Rows from block 5 of a small model that predicts nearness at each pixel, named by matrix and row number. Rows with one number belong to one channel. Each number is 128 + 32 x the weight over its row's rms, rounded and kept within 0 to 255. All counts start at 0. Numbers have three digits each.
After each channel's rows are labels from the 100 images, of 14848, where the channel reaches its highest value: "strongest on" is what is common among them. Only what is clearly more common there than usual is listed. The data: rendered rooms with furniture. In brackets: how many of the 100, against the usual share in percent.
# convs1: 3x3 conv (model.decb.0.0.convs.1.weight, 144x144x3x3, each kernel summed), inputs 0-35
# convs2: expand pointwise conv (model.decb.0.0.convs.2.weight, 288x144x1x1, transposed), outputs 0-31

convs1.85:124127083133163125125131094059086111179085100101097127126108083162100113155068111078166089131109088130110167
convs2.85:104122088136122148134166093134111165125160195117118171081151159138116082124161102144126132133151
strongest on: count: four (44 vs 18.4); table (37 vs 15.4)

convs1.125:167138104159123127168232123103100145093139123156118114199132136147082144109169144132111085144094129057115097
convs2.125:119143145155134120064170102124102118138133153083096161138213157111128110157188185123109189104135
strongest on: robot (48 vs 15.3); largest object: robot (37 vs 7.8)

convs1.13:101165139085089088107126133126146088156123091168100129156161111121094168113153111106107139114099127205197075
convs2.13:131141103156175093120219092126088063215149142102135189162089162148144135120122081092115128177130
strongest on: sofa (60 vs 15.2); largest object: sofa (52 vs 8.8); count: four (48 vs 18.4)

convs1.57:141144104141109117091174134095115121161157124147049096112133137130094136077100121150081135140100105110115147
convs2.57:112118151144099103109159078149135119140058099125128089099152188126125116125141156145152139140141
strongest on: barrel (78 vs 15.2); largest object: barrel (74 vs 9.5)

convs1.41:123088170139071091153023084122159130048134117123143141096162112084187142142116086149100139085159123094100119
convs2.41:140086124142116184133126101087087148137082125100110099129171152069130126092088136048142127062133
strongest on: trophy (52 vs 15.2); umbrella (45 vs 15.4); largest object: trophy (39 vs 6.9); largest object: umbrella (30 vs 6.1)

convs1.16:113084151009117126114163133109110106100100166087067100095101091126117147101176092101108135103137138113123060
convs2.16:130119167102176075127104109071170122124154056031100157170116165163118125147097094080148127117115
strongest on: robot (85 vs 15.3); largest object: robot (75 vs 7.8)

convs1.50:113108082146135098109183171123144141106113101152096181144146113160145097097148152059132126118170140118075091
convs2.50:126153127114102103111116094112177132106086075079139170089112118108184173118142156037118117176147
strongest on: trophy (40 vs 15.2); flower (40 vs 15.3); largest object: trophy (28 vs 6.9)

convs1.93:143178089145092215114098139182139105178100055117102107150096137119146191167139111163126100179181121114154102
convs2.93:117103118161143203116183126127208150120172143155103139121093131078143118106087063132114111051149
strongest on: umbrella (45 vs 15.4); largest object: umbrella (25 vs 6.1)

convs1.84:132168102178134170116138153167086109106153140148156077149094142136128143060097111143110181083159157167126099
convs2.84:155168097137164136128154118117129079129158115119141142182140114144120131097115127155127158116143
strongest on: trophy (61 vs 15.2); largest object: trophy (43 vs 6.9)

convs1.137:132163116162129168064097118109083129130116169111153158135184164073018151122124139150187152095094127155162119
convs2.137:064170111148145115176028100127108106138120088080142137173102130167091170142141134147118108114112
strongest on: umbrella (81 vs 15.4); largest object: umbrella (54 vs 6.1); lamp (34 vs 15)

convs1.45:118073123092152107140126126129142095093170117121120149124126142084112104077105101141084126101081086105150104
convs2.45:153113063111110168068141175115081232112134137146089143126165185101125130114107172142124053102101
strongest on: count: three (42 vs 20.9)

convs1.40:122144108123167163081189101110129132135102138126115130119124184098103123113145131060115128129129124165084166
convs2.40:136129132139156109169104100092085156162129171124138173150124148096063164134108105096195156130105
strongest on: robot (52 vs 15.3); trophy (37 vs 15.2); largest object: robot (35 vs 7.8)

convs1.140:173096070062161100103086094153144150085102133034127123122098170138111090116111194133087125123050146012133088
convs2.140:096087145103145084101108064132162134143159156114096158144153196117134160140166165144201164106167
strongest on: chair (39 vs 15.3)

convs1.63:082090052158100114113140109122102116147213136110086084131150151184119079123172128101083119098082191079107170
convs2.63:143193173089111142116028121087104104112119155121093117172210127122101156114159137118096155129147
strongest on: barrel (51 vs 15.2); largest object: barrel (42 vs 9.5)

convs1.19:130109137135135153097024116105138157092082174077125108106124115112107122122174169118112142125087141108113131
convs2.19:095080078125122126142132156131118174144200145177110125148164115174139137098098097179106128163071
strongest on: chair (53 vs 15.3); table (45 vs 15.4); largest object: chair (28 vs 6)

convs1.12:125110075106106039115146160087146122115156097102107115158150136090149077089113115093140143110200095070144128
convs2.12:088115107142118108069139179158099075076091128096130132172151056129116150090140221122112082118144
strongest on: trophy (49 vs 15.2); robot (47 vs 15.3); largest object: robot (30 vs 7.8); largest object: trophy (28 vs 6.9)

convs1.36:144166081120165105114101156103146106137137125154093114117139160127099104130089074039129094162083131098093166
convs2.36:050133120151077135120160104133112108180130134098090119160114063142073123133180113096106094120107
strongest on: chair (64 vs 15.3); largest object: chair (47 vs 6); count: four (41 vs 18.4); lamp (34 vs 15)

convs1.17:112104065119141143067208120098110109145137103183033165101126153169154195062142127086133118149080136141141120
convs2.17:177122106122153168088111137139095083123134110090140097122161095094123175128117151116175146085138
strongest on: barrel (35 vs 15.2); largest object: barrel (28 vs 9.5)

convs1.90:155145126074125129104120100188127116162115138123144169161170158140171111157102104118108076139103117120095162
convs2.90:197112152126138139125166133145068149101124135047134119115076180089167117182115100154117086069083
strongest on: robot (54 vs 15.3); flower (42 vs 15.3); count: four (41 vs 18.4); largest object: robot (37 vs 7.8)

convs1.27:143122078125083115162127112155138135087121062109142130169138095159123105163176153115147184214082058079190137
convs2.27:063197146143103129105145145152155148121152099152081124169132230098098140147119160146110164164126
strongest on: robot (68 vs 15.3); largest object: robot (50 vs 7.8); count: four (38 vs 18.4); lamp (35 vs 15)

convs1.22:139162052116153072153134125109135099142143148144150127184102071093120145094155077094153138178120071087147116
convs2.22:176167143138114045164142158136106104144111142160138167185077073156123144152146155081131160162118
strongest on: trophy (67 vs 15.2); largest object: trophy (55 vs 6.9); count: four (42 vs 18.4); flower (38 vs 15.3)

convs1.135:089082109100138086186103143129128061101123128145180159180142146067094094153135161113138127156125121185107101
convs2.135:107107074102166161061097160181124086104125061137128118117139123125157103102121135164126102156116
strongest on: count: four (46 vs 18.4); lamp (39 vs 15); trophy (38 vs 15.2); robot (34 vs 15.3)

convs1.132:162133070102179100124143093129136143092112164125108120198129051114127099131131160100152101091086069089160147
convs2.132:063115105095092177094130138213116131103140094168091130120104147124179125118135105110156116159118
strongest on: robot (61 vs 15.3); flower (57 vs 15.3); largest object: robot (39 vs 7.8); largest object: flower (34 vs 4.8)

convs1.130:168142136178108108110119091126080124061095164110162168122089108115173105196110075121146168113138140168121123
convs2.130:138157106123147105186156071126138131129028120188137091120177121112112138123128217064161140144086
strongest on: umbrella (40 vs 15.4); lamp (35 vs 15)

convs1.10:141075150127100117149104149103146075108117159171152121151182130112138091128103092145141152066066084115126078
convs2.10:144117110117160143074149158178170160184124112142172136200100137115132083134075112152084187132114
strongest on: count: three (45 vs 20.9)